{"arch": "convnext_v2", "dataset": "simulated modem signals in the audio band", "train_examples": 78125, "targets": ["modulation", "carrier"], "num_classes": [16, 4], "conv_stem": true, "mixing": "mixup", "init": "small_normal", "residual_init": "zero_last", "learning_rate": 0.024, "batch_size": 384, "weight_decay": 0.04}
Rows from block 4 of a small sound classifier, named by matrix and row number. Rows with one number belong to one neuron. Each number is 500 + 50 x the weight over its row's rms, rounded and kept within 0 to 999. All counts start at 0. Numbers have three digits each. After the name is the row's rms in percent of the matrix's.
After each neuron's rows are labels from the 100 clips, of 14848, where the neuron reaches its largest size: "strongest on" is what is common among them; "band" is the frequency band that holds the peak. Only what is clearly more common there than usual is listed. The data: simulated modem signals in the audio band.
# gate: MLP gate (model.blocks.4.mlp.gate.weight, 416x160), inputs 80-159
# fc1: MLP up (model.blocks.4.mlp.fc1.weight, 416x160), inputs 80-159
# fc2: MLP down (model.blocks.4.mlp.fc2.weight, 160x416, transposed), outputs 80-159

gate.193 120:527557495595487522508541490400551508428532602503459406516585525436495529472472482469479564613544577455528586505512557472555563535428563521473481493489502373587580564471502472439531528567428426544514477515504564451509524502509513454441474516
fc1.193 121:578449552519519425426459513553504492528496514512481473496467572489500514482525568515548454491596518484563506405520440447472487434488406503498482520543461505514534428459424511484451476583441584406474507516533491469514509475451526420463540440
fc2.193 127:529484465486404521558417517442545444447491514524393536484540492504566419560580563562487494486522406576566567520455518436483434507505563537532449490456539446477476491526486410475464478426538543492542375520563588447509440393534512432414528511
strongest on: GMSK; strong noise
band: 2000 to 4000 Hz

gate.319 107:425500457437450490531506423483429465570507494501511460518432466491500441521555467446540453547522460456435535448505548571527551521519481420527484628445473554498442484537514396485513591459411517558615539602545479491439486487510511493437416556
fc1.319 105:477468487443472513570481570513512363507545502456551425476404481452554449525520465474519405442515491585484502499503466579548498542456511502527518530354549517515547486532488556443496518498472520483495523489527498519445533595539497448523430444
fc2.319 100:505475513565563579373361482495473465544486478505527490451587484521595553525512424602442648572442497469466483471531570519556572555540530602484516467428476546479541605524502437528545500502559620461576473542439443562551533563518557423502435537
strongest on: GMSK
band: 2000 to 4000 Hz

gate.270 087:532479436373598483599595515581456563477525514429499538540472469579475469474501498424572588490526579465601426464507496525537495502475491568477547543402503435522492542493487523489510486603509453483485450604490469477537534521620533473490549493
fc1.270 087:488521540550457557427371552433525457553483491561521431469497537460477538508450519619415421465470429491440547510431504447502537441498501443531476483595496561536530504527539424496542459428529563559574535471513508515541489475406473445510517477
fc2.270 100:484568518440458435507548472539405629475497452532583535500613530503415549549562581577522461473466490526587510518480523545483447458543518480521522451462494476438448444494501542476533499557478450532449467431480461446526582614630466503495512516
strongest on: FM speech
band: 2000 to 4000 Hz; 1000 to 2000 Hz

gate.374 046:482459475517564561499601464531481513501468482458471504422448456627459566479445500518552509505552480458595494484471485536475588538436486498506435496485543483459462502647516389561425479550482515519445532492478472459512481422514350508513493568
fc1.374 053:588506570493450532423506531497517421536600447441551464588563480319501385464412469490475483531518482514491441528554470437507532504465522456593522409488503571482492484480515577476506557489509463565495476560486545482393472524492552522433480478
fc2.374 048:529565460548538571503448459406424542537561438517527407300473501523571502454545494567443582453466501401506529453619455494469548459447521466520477482478481391446536533523554518517418467513492595464548462504497458454580622519533550446452527473
strongest on: 800 baud; carrier: 1.5 to 2.5 kHz; on-off keying
band: 2000 to 4000 Hz

gate.358 109:522364510526517599523491557491592506458539598492476505478446556414488404583464478504485519409519557543494558502545523421526521551521521455518618523524577456531386494508517537486471425423442509549579417495500512498520463489521537481494499566
fc1.358 128:457557467520484509519454516497462436536439537436418585586613446380533519533398476505520394508509517462507543584537609446528532483523512533555518511443483558492511455546491490510542419554476507535468464518514478545583396425555544504489440558
fc2.358 115:498468538513461551502414525409518529500485386528464585466434524481568475530511503441548544462552509538595459504512480606446465468556560511546533480543411497507488483547527526492520502488588414539529474587511477461532490506532490510500468433
strongest on: 800 baud; carrier: 1.5 to 2.5 kHz; 2-FSK
band: 2000 to 4000 Hz; 1000 to 2000 Hz

gate.311 134:483459479576499625551478419583444494512531531386448479513523521435514527534526522536468477461450512532515517544514624555524511538570485507527513452490481466565574544454543562474467466486395530559471471472524635516534487592601431500489538531
fc1.311 135:455529439481520463460481495527458512540491475447482524484509517546518530559460562556572497579544560488519487522529499517504463491422507541639480547507477499552450536559582468491605579548492389600446555474509469525573493413506495456496568509
fc2.311 124:436437465442564514528516451491485511530480568542585447394439403520519496387451487511489448503519472465500480551435569498480471482532519480413440526547524523440532584496456502477519570435545511425484537465521475436541387560553556550491509442
strongest on: 2-FSK; 50 baud
band: 2000 to 4000 Hz

gate.250 009:402496499489467527524462500545511545555533536478477418461421407444400455394532408500504595499598469517436534536402415547493486527521430587461523556471402503498402526467482504494491425536465470554529595522475472510432557499551524508528473526
fc1.250 007:598469551492442482426507514524519432474499484493544520544656540569524543602555485504457451520381529513506492410497552462529563563454485466528528500490499434532609460441494472490503510540498419445420440469472540515541467517515500445436503467
fc2.250 007:533530476520521417456452479570512493448488590456569456604509591517472568461624512545444432509534556441497511523508540558509446542452518402464541480546494581533661622515599503526520503542471451450548511506472471485543481510458479492470524499
strongest on: OFDM
band: 4000 to 8000 Hz

gate.350 136:423477529493495482555480394515417449432468590527526486468479497462502525490470432433521529462482451497349519467500504547558534457510571552505576488574528498510524546452476503504483424545478489440599552529440509538565481483502514499565439572
fc1.350 148:411456510555577557478502544531567591426434566450489495470445556518509430584528458562428531503537432590621515385491506439430512578522412457558491443451496533570390589470478448544452543432520515515527460419471434532549515589518542500444501434
fc2.350 125:485489386525503572611563446560450526391481492476457532454467523483521523494501505416581506608455459482487495543484385465558482449459523581529473455487492499499559437518504540462557431438491466456454464506575504561476466557464511430426468456
strongest on: AM speech
band: 2000 to 4000 Hz

gate.314 133:546483398475577492551483503501562473573492487537538445494540494505443538466493533486453547473485502479535530488498487455479585546581559432567492491498479463469536472549520552518412490562466570420502505565466538562451443457497496521532432509
fc1.314 134:489535513517476499546496550542448553537531539469566428509407482518599516469445501576522460483457459466573453520578512530462543519449593412488618569538525412514491457539509560471487429464525435538450518498403461514449498524544520473452459504
fc2.314 126:531487511511441447521531473453551481442496515504478472483572584473581481432440573505520529494469573461500531558522486566525520500483520454520419475474437543464550450521475482522526497375443481409431546528497493521508479541491506530464427525
strongest on: OFDM; 8-FSK
band: 1000 to 2000 Hz

gate.386 097:532487525546439535532605409543467490481595519470485507500507590541631446546550512498472447551450385483559435536483488535488439514564502576409519605380508556487459508589400472474535545424515459501446583516449460509651517487480418531500496424
fc1.386 102:510471517511489502528481457589509527527535533422513479510561596507552485484559496471547492506489463483556516562437478572476445432487475561426546520412530503439507589555434462464526544533577498463490603584468533516556451455549436451540530430
fc2.386 128:496474564483503507470514470443518427427489492402473545518526440470513535568543631424527423528576521522505486524483589528486451508469510477521496596536504469473531495419561389540428578557477531521485504489506455374518542472496483445521542395
strongest on: carrier: 2.5 to 3.5 kHz
band: 0 to 250 Hz

gate.197 054:473447617544491449555557577480534530499547445503438492418479495550470533523543489620550512495493372450466472487584515413466501520509474484535504423573460486429502466511470483562571439612546514470419526465467492512456490611429461557455508462
fc1.197 057:501429606480476468554504583447548475474540472504452493453480519598448546534538507624564500507533366476506498457551513486474519542487466470513462457581465477440572411483472471532573419580532527461444511451462526507442524591409449518488546519
fc2.197 070:477467472483439439499396503498489422630505559439460551551497581522501421490471510532462507440601525513495546519519498452596471475539405432475587530478505479566473485512459504445534383472426500443511503600489497532563445492493550467493536508
strongest on: OFDM; strong noise; 100 baud
band: 2000 to 4000 Hz

gate.393 098:427484511486488410461522489575429471496567538526512521520476443493459608587556484527489497480527449468603475496445475479527535464430451570542457550508526491470481535546609475584518488538486584507507524413510455463536496505564469461459527536
fc1.393 101:505503397520519470458430508541456527522530402441526354506453466535508493454550503558485528509499493512458485471519520546535522438549450539528421529539531511421464517577566458583549549518507566535498515512438450473455479558459479483506498472
fc2.393 108:395494516472491476540454490377505484450516546458461531537570493525596561597482578492537540483551549539486435476615496495498568543612513430486406496579557524611507487515448498434586484607519514475400496482494506497520411360536570400562484521
strongest on: AM speech; strong noise
band: 2000 to 4000 Hz

gate.206 118:524432443437564509400490544527538447493456546484481481561552541463457528472516435474454505468632585463494474544537440512553401524457585411522545551528492477435509476512572505481438464481510523501505465526504400488508592355373532431561498435
fc1.206 107:468564438546471521612519400449396527498444469541438545492452502536482446494514503580430503548473559499458678498428489449457520508514486562432551515552455549558469491561416492510616603560493483484457429491529507496508502523611528522557501464
fc2.206 113:519440482507543444400539499519525485431506452453527490474453490509555538542494519563517528495483454481371435482585561591481604548520463407491520526450580550525492562449519484539405488593516635593480512541514514473538499493484548497494519549
strongest on: frequency hopping; 800 baud
band: 4000 to 8000 Hz

gate.218 107:453436523491528520519544406578494470481419449447576484407519550473447461508399487480513492441547487414508492486457551475458474519584476474464492481574499503420522548498558473591488507452478578460483532544369470482569532531477554392523540505
fc1.218 114:425530509495475404533444463689503421556463467492472535476504535440507493464554443498525453561432496481516434530461610515487520476515421538462550488564489586471522494514419481546446529558481427491487577620558471448442517469523487443460557549
fc2.218 111:533508617483503494467492441475525472531559477509395424519556517483541550434575502521447612459473432534480586504452455537567562549487584461565608482523499512386459529425440523561649511477505474470471505550463448441555487479581442541549573470
strongest on: 2-FSK; carrier: 3.5 to 4.5 kHz
band: 2000 to 4000 Hz

gate.281 083:542503574521579552470490477444519478432492489491350450467538547619555482513446443450440473551575446410542563411548564467507621496521572492423410556540506516501513510507591488508482545557529455397524576600481538455482494522451501523474539472
fc1.281 087:406450506521504512555535478544493499449515525537571524502464555586532450441583591494588461429416545455442511497440532464466475483456496520421512410507460441469549508514486496462552508394609474574583446492573502519476554494598500483535447502
fc2.281 095:461508519544521547521606527522472513441398527506485532531533417471567494494557499581449544482389472463469527549526439537506442484492428504462414523533531539412574412381498569466587545509466388501462522449505507506483484493498461528554455606
strongest on: 800 baud; OFDM; carrier: 1.5 to 2.5 kHz
band: 1000 to 2000 Hz

gate.383 112:496390544472576565552473488545480511403472470419508479466531464464483482538539547463552528476548511436520542525538501429549547489526527476461580588426448521496473549533534479431504483534505468435586451469573621469489529440449528386484546460
fc1.383 107:451474485532456409458540522544461443547498392560494498588559571505623451551552476533483470595448521546463476526426477601511510518485569460455509533400570523459520494517486511506454520544566564497427505542451411432489579576548531435478509361
fc2.383 110:455452573571425416528540390531520478514463533499523556479471439479539569538526499545454571536535580488545446564468506474530501507406486499489516630499523458472542581565470474560591479550587568484508482456505405466558526486531555469459516411
strongest on: 800 baud; carrier: 1.5 to 2.5 kHz; 2-FSK
band: 2000 to 4000 Hz

gate.297 138:393392494493513601498489527557579609488466532454491517456456581650517543384530451444460477527447564580473467383487466580586523563473450447548576499517517544455516544487445476548417502527466527490480520452464513515546557440506468442438450486
fc1.297 133:490392401466469549508511509498534469499491462384503422473613599457539566495464426544546505471433525571438487490469525508494588512496492552575476514451527564510553529448459465504515467455472461473508591421533533524500547449569449534466501519
fc2.297 130:547458401505569521542510450558473495401519458519513541402450521439548532347547528515568467431593433449557432515521448515502506501554445558464413506442503502566574577524545477515507535503462478572508531469437593433528488458491314503478471468
strongest on: FM speech
band: 2000 to 4000 Hz

gate.200 133:380446524476502539526500470517506569564485477504495475497488412453472550525532475551487532607502535450483498451517459565569524556514524572453565441432517441485481584544458542460500563606470552511501584474457501522528520463494481547520484478
fc1.200 134:574554552564447495472498514495493587447526553508484507565522503664562540424509446346493412540490501535534448511524510552493520519540512517478500537554490490403510487501473452552506470520556570548461453514531476426511407529544554508437527464
fc2.200 136:437480589484468406466545439494396445525513583505511608496436519478476467579438486461501450541457467504455519491479411560521483514412565502508491478535435469535565487505421483548448474569422548440417471540421524514596543529407646616511526546
strongest on: 800 baud; carrier: 1.5 to 2.5 kHz; OFDM
band: 1000 to 2000 Hz

gate.164 089:475513512564546612480522397527502538501469510591516566453484535548462638516492449487509506566549494548572577493616457512558534469471427552497567468519474448597437497504541421471590481380480490521565562496447514514458503485459517394471406500
fc1.164 087:545449501474564406554525492470464516473539518582449439481486453512557420568488567444476666445481376530496515610486527533470560531554535510431583456431461502474556536527506518338464422504515577496509597513500464457527448536476498489478475539
fc2.164 083:467564520449467578560504529446495540512553452589506429590522490494496513622464463477455518502478503475527576465491503480446473511484490558529465499506556412371448485494512516473478564448474542576509517421584562523595510529577577468525588479
strongest on: OFDM; 800 baud
band: 2000 to 4000 Hz

gate.227 103:569484485435559527508444509490542483514558477480501491421536579551431506517496524493419530544551570601473522468507584453539490479501588521468539449478491561526495553495536512469441532513548543550542482382547522540495564440454468490508457445
fc1.227 110:463531449510482490518494482490429460461523478448503513494489544540504520469511500537504583535575589630486525551510537556502537537536448413403567459407441502456536510458459488446524535443565431536502458569418568425500495484461439481547494566
fc2.227 110:565543495571449515518493539516472586497488495450432469595539464482584507499510442471474515565579581481474552547569382472511528605545453504512502552462408431455482533415465476488546458518478621444440466522468458412442462568525537486469516444
strongest on: 50 baud; 4-ASK
band: 4000 to 8000 Hz

gate.300 109:461506417487477513479489461532474519445519425487508561565588497590561496551438473411492491464521563397481561509442448453429478415477455486495521493419531532425450556500471465449535545479520497482646485500454469525545453597576567475477425542
fc1.300 107:446514533533530452538501426459479486463467546472421530420467481516485516511444502419532563476369589514459436524497559545478511450493517554475551527507446583499547493448436513453480520486518520486458404486432482504468500439537484426488492420
fc2.300 111:463399412548552573519647526554501449469437504570405524482563507492419506397553464497558527549539486581539479528469571422498447471479454501485476516451496478515475471429467581503457480506461514552426588578411508586566378535508430482546454601
strongest on: 800 baud; fading; 64-QAM; modulation: 16-QAM
band: 2000 to 4000 Hz

gate.15 122:440368401517518557485381527591543368454484395519488508542487620563464492459484525484450465498482555496461492568535530419506524531512492474387630487480483521433627505474490494507500518646448470447487504507559556551392503567483541475450518465
fc1.15 130:546515412532485489524571546448478476631606489457485478432562518431493437447542525487524497405504522555497532462503515487464445548456486489463420512519502529380328469522460534526536473525583512465486576647455485492486535551503578494554514500
fc2.15 123:524509400491523523588508596507505388455471572512550557469405489605497521521524486478486478506468505484490523517553499358448527508415477521539493483467469478588411495437482533403499562501455461519461507486535493563536468470461544416569521548
strongest on: 2-FSK
band: 2000 to 4000 Hz; 1000 to 2000 Hz

gate.325 102:457514486537636490523475506408440594530479524529441479390433586496486512440439530521498530467566479531528543392472538460470533551478565564491547483441468430524492543493443510436533447409453515517471522584544605532433527499528494494483572503
fc1.325 103:505657433468438536423553500543475441511470441530522529519492474538489473525431554520511542549562491505474528606501442521512535531548528576575493441462566452488549443595524483555546485483448553526406512490540370484522513461439491473525533483
fc2.325 097:456457468468402520565544516442499552486499510608465546417569478469561471469473600553401551511520505590545530537488475506454574548508529521549459516519493526480523478538516567596471487428448435558564569460526408574565532470505471520459530516
strongest on: BPSK; 800 baud
band: 2000 to 4000 Hz; 1000 to 2000 Hz

gate.178 134:437509509568463489428434512479514477487445523462532519464563563530590489500418441607560506545556473450530414550507507413446586453441519508431572521478499435505454514493452512481471447511465478521558541484563548498461406460554543443473485547
fc1.178 117:576559556496487502509521384499447571505505540567467557471414516542458515486554387500483371489476407399528518567582546467491517467527486541567499482466462463517476589571492507549499493495550525596508500368543468477466504605528554556522510453
fc2.178 120:480572448549547507513499469558464525605496621529501440496442438485399496530526555510493454515521481470473466506545478507508505573470431514546513492493578552594495471492478469447506437494415512474456458549541478507551491545369444485567463404
strongest on: 800 baud; chirp spread spectrum; carrier: 1.5 to 2.5 kHz
band: 1000 to 2000 Hz

gate.172 094:466436598565496449563502549441533592464540455522516516477489463479497510445498510466629583566517492487478509512511517447431562522580476499462542511498416432421475457512436428484440578540546412502492495547554494504466517463631601546497501508
fc1.172 102:485544561538486484463476500516532572550474496490505521530496452471513385512527475572498613528490580531408502483599488491450538566551534580560534446524472478570451517499413499524486552543492419490467527553452532511539553630530490486553474461
fc2.172 108:479444541488524454621561552479518529482491538514566400434504543404465533485472541529521491548586542512529394552515519543492452501548606551474465386428511490485389492557525538405542498458473456468513462451511607487449527480428467506533489567
strongest on: 50 baud; 4-ASK
band: 2000 to 4000 Hz

gate.317 124:465555465590425489499607498376481566466551571460496457528395519494536401491569403532484470472508580590563479466461478479484512486452537414413584507553559450586464495419551514498500490492451479475486561495461542465511595460514602580472476587
fc1.317 116:493489591583526452563473432359511359538434441556491451569547373525499459513548532464449520577467544543494516543478584542412568452484460516444497610518467423518460510503509531448472471566476463517470515503495487577564520517532545449496464541
fc2.317 111:431524603450493468496493539444519465486501439421488570446627507501608563465510484495573506553491435495518545437534551543477458559517443471359557586619439486560474464425543579514532522447507424447534481493505502476507475512473480562551470560
strongest on: BPSK
band: 2000 to 4000 Hz

gate.344 122:529506506545434500492511506531459387502461511417532426439533547479469431475465570477565396542456464520530418468455548483418520459551484501515610436481536570441539511542512466541468561583424407579506598446482561435536541433560440547469464434
fc1.344 121:479479550448461482533433485455532404473564438542518512500436391466522527540466503526556550547481518443486377507531389446504555480453573529508528487542529531503345439510473470421488510529519490523481471492569515580472552451445518518463501510
fc2.344 119:460517406578477526495516458617440514489508465462500563544490482469537510506466389484512504490573404501504457429530564386463505429465508501459467494419568364463576468415437538402445518439529489472440526564506505549506480522544582440493452451
strongest on: 2-FSK; 400 baud
band: 2000 to 4000 Hz

gate.242 127:513503525587539522539501444495431466445559538396555484426536438531516458547497507569480456492445444557487567427489573503544500545536525473519433451411547575469510606541533499485558434510499579508513505474561498439449482440511513500480461424
fc1.242 120:528524490530567428433523405486461515520511565385585470413516499483531462588499519414453456482511510560495495494431502467562443475504494459512487526486437477544470500426570555482554476484492497506474492433580583434529458481485455517519462487
fc2.242 111:475541465488524524463524530583432529473513480474567486479407489502510526491565482489575513521457547504460480540564449394464490565529580513511423495488500497560486469607461454593475538464565477479458474473441551500505468552395436539421517436
strongest on: GMSK; 800 baud; 400 baud
band: 4000 to 8000 Hz

gate.201 134:565534579489494505457618474437492493472526523429432504496465477482411475468480489625519499495528488434557507592423425417551543506528519494444536512563578554475481583432435560573509594533597468497424467574452508424533561491452482515384410481
fc1.201 139:592469557463565533478459424455507505555674405550492529530524494539541600494514524464477492475460512543436524461467449472448510520546524509597537519597528552419480417521527495557555568453498554450551434501452490467492559448490475523527464483
fc2.201 127:501476415530432537467453541606556436488488443524480525527456572507448566431521588497499465496536579545504496493557476531493490595438544483462463354402538542598517610446538563457434409513395545468465508551493502570544485529479502471519517432
strongest on: FM speech
band: 4000 to 8000 Hz

gate.357 109:496429518479533486552537523459468532443432485403611510613549461474492471462490541467482505502522493466506479548556550452534540455473435407542513452512508576485463546514484567534594523486447563545465498484490507476570528562462493506445388455
fc1.357 112:386545511471494517527502404534552564600536544506473505460492474510509513518516469489460517484478475538499596500486459548486518551518583485517449456514559496446558442543433489483503434536538463572449551546550382580511536458445621507575402533
fc2.357 098:513496534530505464547487570496463534593458525538494378463533490533442566524465592490503494451567557493450448450529528451495484428400536510460460494464575638566443526460487612505412592438485537454478447503512613524448435571595534509471402514
strongest on: FM speech
band: 2000 to 4000 Hz

gate.163 085:607463514512486479546516493466435465443555470501472552515553475503496429524511518478446487589489510588514529573594487536445455511492568561488557436498466455433496511467512552595572423394407346637447546500434550505463498558450523573506540420
fc1.163 084:605533468442505509581507527483540435509402551478459428608475436505470417531524459475579512470501453573555472481577451486467472572447463580509487482532483449454580486409510591496431407523547533464543418474537464478486525509454488442428478526
fc2.163 095:566600475426548439536486489494498490491499526569441390481519513500552467435500450483432514414495530474526512510600430551578407483442573448520445500549587456483494477485423477574526518535490573523458509564427528500524469501505465504478461613
strongest on: carrier: 2.5 to 3.5 kHz; strong noise; 800 baud
band: 1000 to 2000 Hz

gate.128 098:536543577594479434563508537524487550484461494500605468509549486532513445457497476455618444503462431397510536548472486421455517451490497501507514521502484550529529555529470460518605523495507456460538461526435505557516429457521439532500584485
fc1.128 093:504507472521509532524518397475379513475574469487453519533530442479502570492512534504519525559518420566521461549457540504534603490506509571474581448437545501503483461540550530494550461441456467502464481414560447452526498526418519513564540416
fc2.128 097:480522477532508507554505441571440525575460537549515540433491527451508504557579472415484504490529603530471501527427489474436456514533453397534534492384503493471556595463477540486574506497477510540504544539483496571505504523543492523540552410
strongest on: 2-FSK; 4-ASK
band: 4000 to 8000 Hz

gate.285 115:528524517505463513548507423399548527553535395456558530451467452558455486487585522513460446481561532439515496470476545599465483531550567504432510461389541423430427458543488588538476597489446448475463512384447470501529521519471446560577436533
fc1.285 111:500531481477533539496520476587515502377457547481543518460484552461495453556453481500444576548501614609534506486519452496540525556513567526486566442482472464554540446503415545477547501599477502507531502452470503526511515425525581472458476465
fc2.285 116:572504443492571590440485571515580486450494552443594364477478546439502549435494469481516563460526508462512486479460479439452525468499572528538524537429496474577377495503554469457544468605504529571486499468525488537488519508411527518494491551
strongest on: AM speech
band: 4000 to 8000 Hz

gate.168 130:448496529589491546557481486474499461420431509481474517457503517459518545417488454514568525522552554485426461571559515528559570458501456527556608505540465436502524487427512511561568455493452496459558585499469482510575512465556509446607510554
fc1.168 120:599424557368548438550438488553475466484461500561558468527485476509516536460489507512522435445382514442405519592510581516547454414541563507526468503517566524503519443455463412540496509539438497458426456476422456495511503448497427514516480447
fc2.168 109:426474510529468509512560552464509484527535460583508543499428539492547468473535493529352572443476520586561501395552563474510470521559462520522481494554459480485473584416550568434427508421466506509537544478438501390508561417519540483485502414
strongest on: AM speech
band: 4000 to 8000 Hz

gate.272 104:552514473540387535431541575556535482488584467533561468464517444469412521528514493460528453475448460521492425562605456506487463610506530500512546542593533447503472464487489553418442470407473590456376467439507493519505567404578527632410538501
fc1.272 113:468516563478587549546468359499478541452523432456516544436493505470494558561454569490496549458414418470500505474507644443466485502473515468513458527517557392483538546541493538533524501532516565558497494412480646576471412555595450377457507451
fc2.272 104:488621465454484378492447538493560489510519457441510501489504507531539481484458504524509461447503554479520483467522536429526542574434524565476458434484556490564516392548499412531430556461468544448417596493469615523525455515487497422473521512
strongest on: frequency hopping; 800 baud
band: 250 to 500 Hz

gate.321 120:455513505544544508516561510435563488495415416529469491529471542451486500493469472469446487517536514502556358502402538507506563521510508545445540480508465385484487462472490563519490522396476455505453481415478467519556600512461523472526484497
fc1.321 109:482487408441413471538435419512448490492487462574477510477486576470481550554518465532449532531548465504521587537572514536564452552503493411398404582567469439480563533510424497485509486503502405517458525423483489627452468470507496509646518483
fc2.321 105:482444514476514422529457417465532505446487426443555551420613439498590476554504493479490569484455477514503517395582484473557451472614480497437419528549447549484440494499542637485485500449527513530469384430506565511453486593527503575456477494
strongest on: BPSK; 400 baud; carrier: 3.5 to 4.5 kHz
band: 4000 to 8000 Hz

gate.332 088:461530460447459431529457426442554515602474450523433525433498483457531535495463533459582479459419439471518408563441492558481440501517488568497463506574515551459549415555463455464525433508432506471626525416599494469504475462527480587487566601
fc1.332 085:498510462539477432532506431443541462576393440514482518430435486504486468479488455504500480481424435499553405525442554575433459575523422547454540485556569543481497382532533466493533470492506519400545510403570519557546451542543508580456583573
fc2.332 116:470547500480644597478497430530497446543490502466492557464545513474470497533488527414489510510478456487546483517450444515431528556532547469504505520462565516555553406386463475504522495524362502565486514517521465534450455436455416497475619595
strongest on: frequency hopping
band: 250 to 500 Hz

gate.298 111:428553455564446573584506539509498430472501546571525488529527526444475500504534518409582377449466381549443499532502590398529531484498553545499507455438447484427443487507465389518452519522385512475589419477488446554456481518435488450449501509
fc1.298 120:512619584454545398514471425447527558516444538510468494520616536618511444497494552545532414490526535551399535545478397434438462412594526496445483482422538557563531483454450559525462477577504536536581517458445497437535502516487497487562503511
fc2.298 115:550600603495480441535420567457523503596534423433495448529458520533592478451539444486507455509676554504511447529560543568496498312528494479438455553579459469467510508594560440586489559428426575436508537423553482524490538499479512519514541491
strongest on: FM speech; GMSK
band: 2000 to 4000 Hz

gate.20 121:444531553564491592448419478437495483394409489492478473502519531569486462532519460497498523497483437414497485484417413435524584556458311452491515443518407513499531544483517548554434447454488646536511535368491569480538492447547522500507451467
fc1.20 114:458586516490493518469530531535543459565545400637484574415552627507446507439565529452536501476595474508514536575609534512514426594542442545583506550479563544486466479564474481505492588536486436510435515405572489576498395473462425495497568499
fc2.20 105:514453513503566477455484483470535546580477569522362505458590446591504531541466422491537455530482468551585509464534552463485409639526481516479479510522418419496436474522504544560551508450493484457456541465480441551538473468555426517502520543
strongest on: BPSK; FM speech
band: 4000 to 8000 Hz

gate.284 117:502484536511437477433533461478498537534549511515519444535475490519474431558495468453502464402464446532447453499558498373596574484517412421481431484527480439522406483444472556512554444480465580429506445546472548481435656554479528438538415492
fc1.284 119:538445450530535539564526500429527514370393469466594481564440487397462543531502455539548468535451618474471516439455468486483428546489449489489482498510523503460556475477555560465547524452589466560469509502517504558622470468422575491442544477
fc2.284 115:464404578467556554581573503507401403525450467567622573496462532442421459519493521528538498524534561596473522589606491471464440558498472540529611477503459583426457514454525442512495521574514555515484504452493479510455544640555413490446533615
strongest on: 2-FSK; 50 baud; 4-FSK
band: 4000 to 8000 Hz; 2000 to 4000 Hz

gate.142 128:506540450587458506544502435476466546436444572452514489504499560449439490399383479546551498450492546471570464464530529530475470513475537536487608493512448491443487522420497536499564461485552514539521495597456570439623570533506486536463516500
fc1.142 123:512532432521566499497544473460500545409559466452477497506500516400494425473570466509491521521515482580469522479476547561423520512492450524534578429490453502486475494479475549516482497446478601509500469475537598405548529556449539500517430421
fc2.142 105:556519433494509531585545565452557434411439556396518460489428529506434507405449487436522508549532459491406430535435479641466518479461609470459501454451591468583511438568525407495528477560578592552514430494494473523444524514470518468500435422
strongest on: BPSK; 800 baud
band: 2000 to 4000 Hz